python train.py --train_examples=78125 --n_mels=80 --win_length=400 --encoder_activation="reglu" --encoder_head_dim=64 --encoder_moe_every=2 --encoder_experts_per_token=2 --fusion="prefix" --decoder_layers=8 --decoder_layer_scale_init=0.1 --decoder_drop_path=0.15 --decoder_prefix_bidirectional=false --decoder_connector="linear" --beta2=0.999
Rows from block 5 of the audio encoder of a small audio captioner, named by matrix and row number. Rows with one number within an expert belong to one neuron, the router's apart. Each number is 128 + 32 x the weight over its row's rms, rounded and kept within 0 to 255. All counts start at 0.
Before each expert's rows are labels from the 100 clips, of 14976, where the router gives the expert most weight on average: "top examples" is what is common among them. Only what is clearly more common there than usual is listed. The data: struck, bounced, scraped and rolled objects made by modal synthesis. In brackets: how many of the 100.
# router: router (encoder.blocks.5.mlp.router.weight, 4x192, trained with AdamW), inputs 96-191
# gate: expert gate (encoder.blocks.5.mlp.gate, 4x48x192), inputs 96-191
# up: expert up (encoder.blocks.5.mlp.up, 4x48x192), inputs 96-191
# down: expert down (encoder.blocks.5.mlp.down, 4x192x48, transposed), outputs 96-191

# expert 3
top examples: one hit (100); rubber-like damping (66)
router.3 [166 121 130 107 105 159 133  71 102  98  82 182 116 115 175 117 178 137 147 135 100 100 118 130 106 142 103 117 110 148 176 105 158 152  91  94 125 140 115 119 122 169  92 126 114 167 143 156  65 110 164  91  74 156 109  83  97  81 167 165  82 153 138  92 137 142  37  51 138  88 110  96 131 158  74 119 148  94 128 109 133 115 145 153 106 135 203 151 120 106  81 123 187 218 137 124]
gate.0 [151 131 115 133 114 135 109  87 130 128 170  63 111 114 142 151 102 143 147 171 169 123  75 192 134 129 121 182 102 120 122 107 116 136 102  74 171  67  92 199  86 193 147 204 160  87  85 133 159 189 132 129 128 125 134 164 162 123  87 146 132 142 118 137 166 140 139 135 122 152 115  94 152 107 140 115 137 125 169  97 154 154 150 136 186 177  85 156 121  99 108  86 150  76 106 126]
up.0 [164 150 149 121  95 145  85  88 171 108 152 102  81 119 183 101 128 167 142 166 151 109  75  98 118  96  89 136 106  76  91  76 120 147 114  60 122  88  78 153 129 182  82 150 165 146 102 135 119 216 156 130 157 102 146 136 140 140 135 150 109 154  90 157 121  99 168 111  88 158 131 120 139  76 113 124 126  76 177  96 153 145 118 128 179 146 104 157 123 124 106 111 119  85 108 148]
down.0 [161  89 112 153 131 110 154 180 107 130  75 160 139 161 130 149  75 159 100 128 146 207 163 132 120 131 152 101 184 126  96 141 175 112 173 111 101  76 157 109 135 179 137 116 117 154 159 149 119  50 127 117 174 141  65 144 133 109 146 175  66 159 134 153 109  98 148 101  89 131 118 109 100  71 161 119 105  87  56 120 141 149 138 134 115 157 107 193 109 104 178 165 154 174 108 148]
gate.1 [138 138 132 104 166 125 107 105 121 165 166 224  95 203 102 103 140 105 119 177 125 109 142 126 138  87 112  99 116 206 124 144  73 137 141 124 105 152 154 125 170 112 118 113 135 141 121 142 126 178 125 125 163 180 162 137 111 114 160  39 108  70  76 177 148 100 162 161  83  89 135 112 138 168 134 186 114 145 150 143 121 138 129 101 120  87 160 129 144 147 124  96  74 102 112 153]
up.1 [124 131 119 107 166 106  96 104 128 140 115 213 103 150  81 128 124  82 113 183  75  94 151 164 107  97 125 129 115 196 124 134  81 114 164 158  77 146 166 102 158 114 114 103 156 106 129 161 157 213 111 153 116 146 153 154 130  84 181  68 113  96  98 143 157  91 142 166 104 100 109 119 155 204 140 174 120 152 177 116 143 149 136 105 128  75 167 116 120 140 115 101  96 109 144 187]
down.1 [146 184 110  97 164 109 180  93 177 143 124 107 118 132  99 140 165 139 121 129 147  37 164 122 127 128 132 127 178 109 126 128  88 117 138 126 182 145 144 150 160  74 134 116 111 108 148 128 136 153 139 133  98  89 125 165 129 147  55 112  92 143 141 144 122 136 118 169 114 100 138  98 157 142 161  88 170  85 122 111 152 111 137 134 148 150 126  96 146 100 193 145 150 151 135 101]
gate.2 [153 148 114 135 141 160 134  93 147 112 161  84 103 134 121 129 160  70 151  84 122 120 141  93 114 113 152 158 152 140 146 173 187 171 154 118 145 104 156 167  79 171 111 158 134 106 140 146 128 118 145 160  77  78 204 108 133 113  90 154  58 124 114 146 149 123 135 148 126 124 183 124  75 164 225 151 106  95 149 115  74 184 174 148 166 128 105 132 177  74 111 139 138 130 107 168]
up.2 [ 93  72  90 137 133 116  33 125 133  92 166 157 143 151 117  63 128 135 154 135 108  64 181 164 132 160 113 129 117 160 109  74 155 161 122 163 162 121 116 206 178 116 149  82 202 153 125 150  95  91 116 129  98 146  68 103 111 126 170 152  87 147 136 122 140 165 116 122  96 128 230 106 129  75 104 173  92  92 152  65 124 162 112 172 123 109 101 175  73 179 119  98 179 127  81 156]
down.2 [127 135 180 113 105 110 186 145 149 137 104 140 169 130  88 112  54 122 170 135 107 103 176 154 144  87 166  86  97 194 125 141 105  97 155  74 132 113  76  93 174 128 147 145 184 201 142 149 106 171  88 135 107  74 176 152  94 151 141  99 160 172 112 142 115 203  95  86 125 124  62 147 115 108 137 134 135  80  98 139 127 107  94 135  94 134 140 103 143 135 186 112 126  48 196 139]
gate.3 [196 158  80 126 121 168 163 106 138 148 102 191 121 104 148 123 122 172 140  94 157 157 101 163 151 171 100 153 133 162 172 193 130 161 169 198 125 124 213 118 116  92 208 135 130  91 146 127  87  92 121 179 125  93  69 112 157 105 119 101 156 113 164 121 146 146 107 193  96 119 129 149 103  95 119 119 119 146  73 128 125 107 125 104 116 125  92 114 101 130 163 144 119 139  65 100]
up.3 [ 94  90 112 143 107 113 155  89 192 101 164 105 100 140 109 112 109 156 172 126  94 114 227 136 132 128 164 136 134 124 156 125 155  54 143 111 131 127  53 119 154 172  21 132 167 135  99 125 135 190 169 101  91 153 176 148  99 129 108 140 111 150 123 127  84 143 163 114 127 141 132  81 150 164 135 128 136 113 155 155 102 137  79 153  81 194 123 150 152 112 136  89 135 159 104 137]
down.3 [ 81 132  85 132 152 138 126 196  86 125 106 114  91  48 156 163 119  74 104 153 156  89 148 165 138 137 167 103 170 162 146 153 176 121 105 146 103  79 116  81 104 126 163 136 104 156 114 139  93 129 137 164  85 102 127 101  83  72 120 127 134  92 111 133 129 142 149 102 109  81 166 150 154  80 111 103 124 102 126  82 132  96 130 114 163 106 135 165 158 166 131 148 110 110 110 136]
gate.4 [128  78 186 126 208  79 169  72 129 139 141 134 136 130 106 214 131 137  81 176  94 132 155 169 105 116  90  74 145 135  37 174 143 157 143 119 141 152 134 124 126 171 124 101 110 125 143 131 117  86  96 114 151 113 124  96 128  94 152 111 114 128  92 127 166 177  96 155  77 147  99  80 132 127 146 121  79 157 100 188 132 109 149 213 158 113 123 117 101  97 126 162 124 132 125 107]
up.4 [173 165 128 126 135 181  92 108 109 111 103 121 150 109 149  72 129 104 123  98 129 116  84  85 103 159 179 125  17 162 132 104  98 149 159 158 127 119 176 108 141 117 128 144 116 112 102 110  52 126 109 118 122 153 121 135 121 143 120 126 182 114 138 117 109 132 154  98 118  98 164 172 128 173 110 153 128  72 126 128  81  95 133 114 150 191 132 106  95 156 113 109 141 101 132  75]
down.4 [ 89 114 152 139 189 123 163 126 183 149  95 178 111 165 106  82 116 130 136 108 128 126 190  78 195 141 111 151 134 129 141  53 120 146 112 110  99 138 121  98 112 122 148 134 144 169 165 113 144 110 183 113 134 117 132 116  98 164 142 142 100 118 130  92 155 110  95  97  79 145 105 120 151 189  79  98 107  94 123 132  57 125 135 146  69 118 136 115 177 211  94 120 117 196 113 118]

# expert 0
top examples: muffled (low-pass) (63); one hit (63); text has "noise" (63)
router.0 [133 166 136 139 134 112 147 107  78 139 153 115 170 124 137 159 115 142  84 145 132 117 151 172  93 101  81 117 162  66  99 119 130  96  52 151 119 130  97 184  99 119  78 115 172 146 112 164 130 133 121  82 187 103  78 120 126  95  89 132 144 154 129 149 136 163  91 167 153  97 108 151  77  75 119 152 108  91  85 119 107 131 119 128 107 170 132  55 139 148 149 125  87 105 121  45]
gate.0 [112 125 121 117  74 130 135 119 112 124 145 162 119 128 136 174 115  71 113 107 112 139 159 160  86  59 138 123 102 186  87  81 131 122 158 144 155 133 112 156 187 171 147 143 127 117 113 108 145 127 133 120 134 102  95  75 105 140  68 108 176 101 117 168  81 134  82 167 189 117 145 176 120 102 200  76 156 187 175 128 113 102  86 113  91 171 164 137 141 148 117 137 124 122  82 132]
up.0 [149 171 130 174 166  85 113 108  73 135  66 139 147 132  82 135 105  89 147  88 135 154  70 159 135 134 130  98 135 173 140 164 114  71 119 145 131  38 173 127 130 192 179 114 178  97 130  95 115 158 151 157  67 147 138  88 111 154 175 110 154  90 160 152 143 175 111 123 148 139 195 167 147 126 146  85 110 155 133 125 175  34 146 134  70 135 142 142 153 141 181 126  99 148  93  73]
down.0 [ 88 145 125 125 130 117 138  94 142  94  67 106 153 138 118 160 137 190 144  85  75 161 142 109 152 118 155 154 171 109 134 127  75 109 196 109 167 180 155  58 117 139 102 140 134  82 142 170 110 151 127 143 205 125 146 111 158 132  67  92 103 124 123 115 182  96  93 180 127 187  75 107 109 142  61 150  85 193 108 144 127 113 125 112 132 107 147 127 161  91 194  99  90  73  98 122]
gate.1 [102  86 119 136 121 180  80 217 121 116 151 115 145 164 101 124 176 117 130 155  98 110 170 139 145 141  81 137 192 174 136 158 167 160 154 149 114 138 113 107  73 169 130 191 130 134 122 154 165 164 124 107  82 176 171 159 124  88 130 165 101 189 123 118 124 139 134 120 127 123 120  86 107 216 220 157 189 157 140  96 110 136 156 108 153 129 125 137  66 129 183 138 149 106 130 144]
up.1 [ 99  84  99 138  99 133  92 182 132  98 151 110 155 132 119 102 138 138 125 164  73 107 157  97 175 106  74 134 161 170 114 139 164 161 167 130 132 133  97 104  90 145 155 192 129 123 110 142 165 131 131  75  84 163 169 136 159  75 154 184  72 177  95 126 140 132 151 141 161 130 107 113 127 206 193 138 174 144 137  86 119 178 156 127 150 139 115 128  88 142 201 122 105 117 122 122]
down.1 [ 99 178 118 145 139 129 139 160 103 102 129 194 166 135 187 139  69 100 200 114 181 139 127 117 128 149 166 164 153  76 107 146  74 127 220 141 201 148  98 175 166  87 122 157 131 124 138 137  96  95 172 124 177  66  94 128 123 107 119 120 143  88 137 117 115 160 133 110  92  72 117 179  57  94 121 183  69  81 134 145 175  90 117 130  95 140 107 129 145 141  86 103 141 185 179 120]
gate.2 [138  69 113  82 126 148 132 123 189 128 154 175 153 110 170 116 134 116 153 106 129 144  64 143 107 149 168  96  76 144 190 141 173 151 104 151  83 105 155 139  96 128 175 146 137 171 112  60  97 143 156 135 128 119  80  66  94 106 128 154 168 126 119 136 148 112 159 140 127  95 117  75 165 219 116 169 117 158  83  69 165 167 143 192  71 151  77 149  62 139 141  90 135 130  93 210]
up.2 [132  67  91  71 147 141 124 127 186 122 145 169 148 120 135 129 135 146 138  98 125 145  68 121 116 111 149  85  80 126 199 138 186 138 112 130  86 110 162 145 124 124 167 164 147 200 130  62 104 148 150 115 124 136  81  52  87 111 135 156 165 106 116 132 133 120 142 142 114 114 126  80 136 214 105 144 105 145  69  58 164 186 152 194  71 148  80 146  76 148 132  91 126 127 106 202]
down.2 [148 168 111 176 105 141 174 106  92  85 119 157 128  83  99 130 149 171 171 140  78 114 182 133 145 122 145 133 215 155  68 171 127  73 136 116 149 166  83 168 108 101 113 158 104 138  94 175 163 128 118  96 106 120 165 138 144 165  86 152 113 170 152  93 140 141 131  84 164 122 124 171  92 123 130 129  96  34 106 162 171  70 149 158 169 143 152 118 154 136 140 137 161  97 127  78]
gate.3 [ 95 114 159  50 149  59  94 167  96 128 142 167 130 135 173  97 156 139 169 128 183 135  80 151 105 152 135 158 147 131  98 133 164 135 156 184 133  84 161 128 141  63  92 126 137 112  96 145 146 129 164 145 168  97 132 163  87 137 160 173 129 103 140 151 152 105 101 199  92 202 165 111 127 119 145 147 121 129 140 135  81 191 140 137 157 162  96 104 108 169 205 141 115 154  81  67]
up.3 [103 146 143  89 143  39  98 141  71 100 177 132 152  96 141 100 178 174 149 120 154  79 105  86  77  78 153 170 123 115  80 115 190 132 123 134 121  94 138 146 136 116 137 123 127 155 102  89  92 142 149 134 162 141  84 165  99 145 130 172 162  87  93 142 155  87  89 175  54 194 155 143 142 134 156 112 123  95 125 125 115 164 152  82 146 144  86 151  82 145 152 154 129 158 126  85]
down.3 [ 96 141  99  77  36 156  55 113  86 111 120 175 154  94 123  65 105  60 111 103 104 135 205 107 163 130 140 120 126 178 130 171 155 121 162 123 145 141  68 150 150 168 148 141 148 144 148 131 113  85  91 172 164 101 131 157 137 100 151  98 129 159 140 107 115 116 129 135 114 111  83 133 129 136 137 195 121 140 123 210 107 150 121 161 142 131  91 112 165 123 187 101 144 104  88  98]
gate.4 [ 40 100  98 110  48 144  73  84 165  96 122  76 150 153 102 153 114 126 121  89 127 163 120  80  84  87 129 168 124 111 102 165 116  99 156 142 153 121 168 174 113 141 156 165 138 152  61 118 126 141 122 114  96 155 150 119 150  77 137 157 169  88  80 127 163  88 125 149 126 221 150 114 111 151 205 162 118 172 127 123 127 110 105 148 135 113 105 115 146 157 110 159 106 199 193 158]
up.4 [115 126 100 124 106 123 110 188 153 108 161  95 130 203 151 110 158 128 146  82 118 138  92  94 120  73 103 108 181 139  78 126  97  72 137 131 193 183 174  92 130 107 209 170 130  98 103 128 129 147 114 107  85 154 127 187 111 116 137 115 201  95  68 115 184  64 167 129 114  98  96 185 136 119 131  69 150 188 148 193  73 173  74 112 151 109 142 153  81 161  95 129 120 164  93 120]
down.4 [132 154  93 207 132 127 131  85  99 130 113 131 138 173 211 148  71 106 123 209 132 126 150 190 118 127 159 140 158 126 101 141 121  87 154 106 105 139 104 102 176  90 176 152 139 194 114 135 115 113 135 145  95 125 139 129 154 188  50 118 165  62 213 196 151 143 106 101 137 105 124 139 103 141  88 144  97 116 198  97  89 139 107 113 131 118 134 168 125  62 104 160 120 105 199 138]

# expert 1
top examples: steel-like damping (93); clamped rod (47)
router.1 [178 160 161 153 172 143  87 186 171 157 155 154 144 152  88  84  97 141 195 140 122 131 106 146 183 180 200 170 107 161 120 138 143 140 176 161 130 163 167 142 176 117 179 137 132  96 156 111 185 142  92 192 169 122 156 153 146 206 182 133 137 133 137 158 160 116 167 179 135 145 142 162 157 140 161 158 143 188 152 156 160 172 162 125 122  92  95 166 153 168 157 156 141 108  80 173]
gate.0 [148 146 113 120 135 164 191 142 165  70 164 146 130 132 123 111 105 135 146 133 190 135 161 168  66 137 159 111  85  81 103  85 109 140 144 132  74 155  71 170 133 121 146 137 139 182 143  86 152 165  94 110 169 126  70 114 132 133 144 139 162 158 153 190 114 136  91 113 122 131 135 161 120  79 118 139 160  98 164  53 113 128 105 139 103 113 163 197 120 139 110 133 136 124 175 160]
up.0 [113 120 141  65 110 181  69 105 119 120 120 106  90  78  74  96  50  88 117 120 163  98  54  70 131 142  87  99  68 170 133  55 132 145 165  65 118 117 123 153 151 130 117 111 146  78 117 180 113 107 115 116 145 156 123 104 145 143 121 163 103 136 118 113 142  82  91  92 101 109 110 142 111 150  95 118 191  48 175 120 158  72 146 127 140 162 124 165 113 146  76 172  62  96 134 183]
down.0 [ 99 163 139 139 161  80 134  96 112 154 100 137 110 175 127  96 183 110 132 162  80 105  79 131 120 122 157 184 120 147 108 118 127 122 139 131 121 158 139 122 151 165 117  97  81  71 133  63 142 130 151 152  61 138 129  88 138 155 172 109 126 182 141 155 111 137 100 160 185 139 119 136 255 160 128 110 124 203 134 137 116 125  53  91 117 132 162 139 166 164 115 105 147 123 135  83]
gate.1 [ 98 173 122  88 118 119 154 127 149  91 185 143 120  97 151 135 116 137 140  41 175 104 117 119 137 196  89  90 175  90  80 152 174  92 136 141 161 120 147 113 102 159  92 164 142 179 191 113 167 130 155 162 130  96 108 172 107 142 127 117 106  96 139  75 103 139 116 155  64 177  82 168  88 111 130  80 212  95 146 130 168  60 115 157 134 124 111 185 126 118 163 146 132 124 166 125]
up.1 [104 185 124 177 114 102 146 144  94 162 122 128  98 165 134 206 114 120 115 121  89 119 149 107 179 132  90 133  77 160 162 149 123 158 129 124 109  69 114  80 131 143  57 111 132 134 138  98 139 127 147 148  93 185 143  81 120 130 134 159 129 141 111 118 129 129 205 178 174 163 149 155 138 133 128 107  80 119 136 135 115 157  75 138 101 109 110 196 161 202 158 190 133 117 155  56]
down.1 [136 164 145  66 112 139  86 137 166 132  98 105 137 190 157 105 180  98  99 147 154 163  77 117  97 126 173 126 119  95  82 113 161  71 124 133 170 188 134 128 184 163 146 195 171  95 102 151 148 147  24 145  84  90  63 180 117 140 141 110 116 140 174 151 118 116 150  89 125 156 129 125 114 169 143 139 213 103  90 120 130 105 160 114  96 172 141 135 117 147 127  88 131 153 142 160]
gate.2 [132 142 147  94 140 117 116 126 150 141 101 119 122 118 100 171  93 102  70 129 114  35 110 133 193 158 122 110 153  89  60 123 167 176 165 149 131 146  98 192 129 106 135 119 165 108 142 149 110 125 148 164 152 131  93 112 100 105 164 150 113 160 114 121  92  77 160 164  86  90 108 104 124 112 101  94 171 146 137  98 193 200 124 142 138 200  85 122 175 162 170 180 183 123 140 165]
up.2 [117 115 134 140 122  94 104  83 118 121 132 163 186  92 147 133 191 160 155 161 118 197 125 161  55  88 104 135 140 192 182 162 129  93  88 103 113 107 176 102 109 130 128 129 114 147 128 129 127 147 102 139  87 117 149 114 191 141 115 132 150 120 168 117 114 147  96  60 183 112 146 165 137 158 108 198 128  92 125 133 118  60 134  99  94  97 145 121  95  99 117  98 108 143  61 135]
down.2 [ 96 141 134 151 176  97 103 153 145  50 126  86 130 164 155 143 174 141 176  75 151 113 127 134 124 126 135 163 165  92 123 152  52 101 172 147 194 108 175 138 115 163 109 140 112 105  46 141 153 139 162 157  76 133 134 122  88 132 120 177  65 130 158 140  80 121 109 220 189 128 104 129 134 175  73 122 138 119 132 137 129 161 107  99 200 155 127 135 153  87  68 116 112  83 151 121]
gate.3 [163 141 107 136  91 108 150  88 134 172 129 169 144 168 154  68 127  73 156  95 102 148 135 107 156 117 108 156 108  95 123  85 150 160 159  82 174 169  85 140 190 124 128 109 126 130 107 159  86 136 148 160 100 160  95 142 137 130 178 131 159  47 108  88 128 108  99 200 175 146 214 126 124 120 165  76 153  95 120 128  96 102 108 107 118 141 157 129 175 211 184 174 143 130  55 142]
up.3 [106  86 145 122 122  97 132 159 146  97  98  60 140  40 137 149 133 171  99 196 131 106  97 167 118 120 116  92 143 136 151 179 101  99 105 162  67 106 130  97 111 161 121 122 137 135 157 138 181  77 129 120 159 117 146  97 136  93  96 125  73 186 119 139 137 153 123 139 109 119  50 110 126 119 135 182  99 117 127 112 117 192 154 142  94 116 146 130  72  76  73  87 138 121 194  98]
down.3 [ 95 157  61 131 101 143 150 127 198 110 167 135  99 167  89 129 190 154 152 192 160 123 166 158 113 136 120 132 166  97 108 124 144 148 118 131 175 131 145 105 152 111 136 152 109 120 112 133 153 189 150 119 102 151 156  78  80 113 122  75 111 103 109  35 169 126  86 120 116 165  77 149 135 166 137  77 138  65 162 161 172  90 128 123 132 127 101 151 154 137 112 114 173 156 115 159]
gate.4 [135 122 120 121 125 122 137  99 108 149 111 103 129  96 147 107 110  91 120 145 157 136 168  81 140 117 119 123 126  61 163 186 208 152 115 188 143 101 167  72 122 110 189 105 118 138 102 156  29 149 122  88 129 121 141 117  81 131 121 149  77 119 133  94 119 157 137 132 124  65 162 107 126 137  81 151 107 160 163  68 133 106  64 164 148 104 113 147 120  70 156 118 132 116 126 138]
up.4 [131 115  72 117 130 116 126  60 124 155 130 127 118 106 115  80  77 100 113 150 162  74 182  97  98 112 152  67 108 111 146 176 200 110 106 178 127  80 163 109 143 168 164 118 162 105 131 111  14 148 128  96 138 100 144 113 160 125 132 121  35 119 113  90 177 146 172 129  85 119 136 130  73 142 125 158 113 125 144  95  78 114  71 137 129 172 170 146 105  68 100 161 126 152 134 141]
down.4 [ 98 146  98 113 130 175 115  77  98 161  59 125  67 189  83 186  99 140 103  67 103 117 118 145 129 103 121 118  87 154  78 124 118 135 138 105 114 148 118  84 134 111  18 183 119 155 114  80 145 117 198 163 161  95 111 101 105 161 155  81  83 139 139 140 134 134 191  90 145 126 114  58 153 176 121  90 170 194 139 135 158  92 116  95 113 122 159 147 180 129 133 154 204 113 130 123]

# expert 2
top examples: reverberation (65); text has "room" (65); text has "reverberant" (65); string (38)
router.2 [ 76  76 124 170 161 108  98 171 175 143 174  99  76 118  76 167  95 149  91 135 157  86 112 138 107 106 123 126 140 125 137 144 110 138 161 158 162 118 131 113 125  94 159 150 139  76 140 114 131 119 148 156 147 100 203 150 184  98  99 168 135  95 160 104  81 176 170 118 139 140 136 111 155 137 132 142 141 130 132 141 142 150  74 140 122 119 100 153 146 137 148 113  88  47 176 172]
gate.0 [160 123 107 139 148 152 111 158 198 118 127 164 132 133 164 174  93 127 136 117 129 173 155  88  56 162 149 106 140 149 121 124 160  83 173  61 195 100 144 127 166 164 105 180 128 157 115 148 132  99 118 121  97  80 157 119 141 130  69 157 147 110 136  85 121  91 119  59 162 115 100 175 100 134 140 120 130 157 125 141  90 120  95 132 155 151  90  76  64  49 175 110 109 121 108  69]
up.0 [152 111 133 114  70 162 145 118 111 140 144 154 156 118 144 156 150 146 141 144 142 173 123 126 146 192 185 151 105 108 103 118 124 183 170 181  86 115 116 126 133 112  60  60 130 174 166 118 154 123 106  69  96 142 163 148 144 137 134 108 161  87  84 157 140 150 133 112 189 221 112 115 142 106 157 188 144  87 140 139 129 157 156 131 127 115 181  86  82 154 123 184 135  73 186 146]
down.0 [154 103 102 154 156  91  91  98 162 138 112 122 164 129 136  81 119 150 113 120  75 180 169 144 155 122 126 103 139 148 212 128  88 128  61  88 117 153 152  84 137  89 163 149 152 132 102 167 139 145 158  72 114 149 107 124  82 122 102 124  72 131 150 115  63 113 173 102 135 117  50 133  72 125 104 144 102  85 153 130 144 167 100 197 109 130  55 116 135 150 143 116  86 107  95 106]
gate.1 [ 59 131 127 164  78 119 159 170 103 124 142 138 161 150 151 169 157  99 130 182 107 132 115  95 150 168 136 191  70 147 150  69 159  97 122 141 148 100 138 157 115 207 149 118 205 138  95 186 105 128 161 111  45 114 123  85 143 163 163 183 172 180 189 158 131 162 124 105 109  87 135 155 155 106 129  98  27 119 137 146 109 126 145 143 117 114 134 106 157 164 153  95 133 162 100 193]
up.1 [185 128 144  93 178 177  91  93 159 103  99 147 105  98 104  55 121 121 165  74 133 113 158 151 115  92 144  99 217 126 120 200 109 117 112 121 119 161 136  88 157  68 115 147  87  95 132  79 139 139 110 134 166 132 152 173 103 129  87 146  97 117  49 143 106 104 116 164 137 159 112  74 130 168 133 142 234 160 112 136 189 144 113  98 136 103 101 151  94 109 126 138 141  86 134  58]
down.1 [103 119 108 131  75 104 162 142  87 120 168 114 114  93 160 106 136 150 149 182 152  93 124 161 155 129 148 182  80 134 149 143 111  90 141 136 146  79 135 130 108 127 145 161  87 167  99 162 102 122  63 141  65 154  96 125  99 123 150 113 169 121 164 149 169 130 122 166  92  72 131 139  99 159 194  79 110  85 167 136  68 105  56  66 159 147 115 112 135 125 109  96 133 131  91 181]
gate.2 [119 151  97 121 130 167 127 144 180 169 104 130 170  94 117 105 166  82 122 165 135  93 161 143 153 189 145 127 147  83 108 109 140 117 119 128 148 162 167 168 172 136 111 174 155 104 123 163 108  72 126 150 146 123  92  72 175 160 110  92  39  93 137 157 100 153 154 164  78 117 147 131  68 130  98  87 108  87  80 125  49 123 108 148 118 158  88 162 193 137 169 152 102  99  96 109]
up.2 [127 160 167 164 139 162 136  98 134 135 212  63 141 116 219 138 152 150 211  54 140 149 141 128 131  75 114 153  98 103  91 119 157 134 116 124  78 110  97 114  83 147 110  84 138 139 129  98 104 120 121  91 182  75  87 180  48 126 131  90 121 165 110  83 167 104  96 133 153 108 119 123 104  83  77 112 101 193 149 135 132  96 171 144 137  89 113 202  73 115 122 189  97 170 154 182]
down.2 [114 135 119 110 158  96  83 149 162 158  64 178 118 132  62 145 154  55 109 193  92 144 139 126 101 173 182 112  96 123 115 182 146 147 127 112  80  92 110 172 157 156  93 104 108 142 149 133 193 141 138 142 129 154 144  79 149 145 111 204 136 103 152 150 105 110 138 101  98 113 121 112 134 108 122  94 109 125 115 112  92 162 131 157 109 170 141 101 168 139 153 121 150 164  91  51]
gate.3 [132  77  84 127  94 168 136 157 123 124  85 121  93 132 163  51 202  94 148 105  70  98 100 133 159  84 123  90 146 119 136  90 123  96 155 111 139 167 164 123 100  81 103 123 119 124  97 131 134  88 171 151 143 187 118 126 156  98 168  86 163 126 103 149 140  45 132 118 142 102  83 130 140 122 101  99  80 153  72 122  94 123 166 115 170 146 138 225  91 132 132 152 131 180 136 147]
up.3 [223 115 143 107 150 142 177 115 139 108 127 161 116 105 118 120 133 108  89 167 118  83  80  87  94 125 114 127 161 181 108  96 106 130 105  64 132 148 196 143 117 154  93 163 148 133  78 142 152 120 161 114 186 146 106  87 170 188 169 123  62 163 206 122 145 165 148 142 144  50  76 127  83 155 170 115 123  88  79 135 118 139 158 106  99 101 103 163  72 120  84 112 134 196 188 103]
down.3 [ 54 143 104 154  89 125  73 142  86 118 205 126 147 101 110 150 121 158 164  96 126 112 154 148  93 110 198 129  88 130 134 130 156  74 133 166  94 109 126 177  70 115 117  64 143 133 131 129 201 146 102 178 126 102 153 188 118 111  88 122 108  90 117 125  99 119 109 139 125 170 161 151 151  55 130 119 118 135 111 109 204 101  54 140 112 104 129  88 174 181 146 151 103  80 144  95]
gate.4 [113 138 148 120  87  86 158 184  96 111 155 133 129 136 170  66 178 132 127 134 116 129 172 134 111 146 147  93 147  74 119 175 135  60 155 161 111 124  73 124 155 135 141  88 176 181 165 147 112 111  99  81 131 196 143 124 158  96 204  94 153 144  98 135 169 118  97 108 116 110  93 170 113 125 117 143 147 115  74  83  79 141 114 119 136 114 159 103 162 111 135 218 109 119 171 105]
up.4 [123 155  99 131 105 104 124 178 123 116 171 115 100 116  93 122  89 114 163 152 121 173 216 115 165 125 115 134 201  58 176  98 177 159 142 120 131 100 116 139 131  78 147 131 169 159 129 135 151 138 115  46 155 139 143 141 141 147 110 123 158  97 143 136 131 138 168 112 165 165 132 152  91 103  84 117 124 118 135 103 117  89 101 128 125 136 146 108 136 151 121 151 155 129 133 163]
down.4 [112 185  68 122 132 115  93 150 116  98  71 150 162 136  71 135 172 160 101 139 110 144 143 105 146 119 142 120 168 125 110 150 165 154 108  88 164 101  85  79 176 187 139  88 147 149 181 135 127 126 130 190  98 142  98 139 117  80 146 108 101 120 110 133 198 147 157 124 118 131  83  76 109 104 171 125 108 102 104 163 145 143 164 144 168 161 116 159 106 100 118 115 132 160  91 114]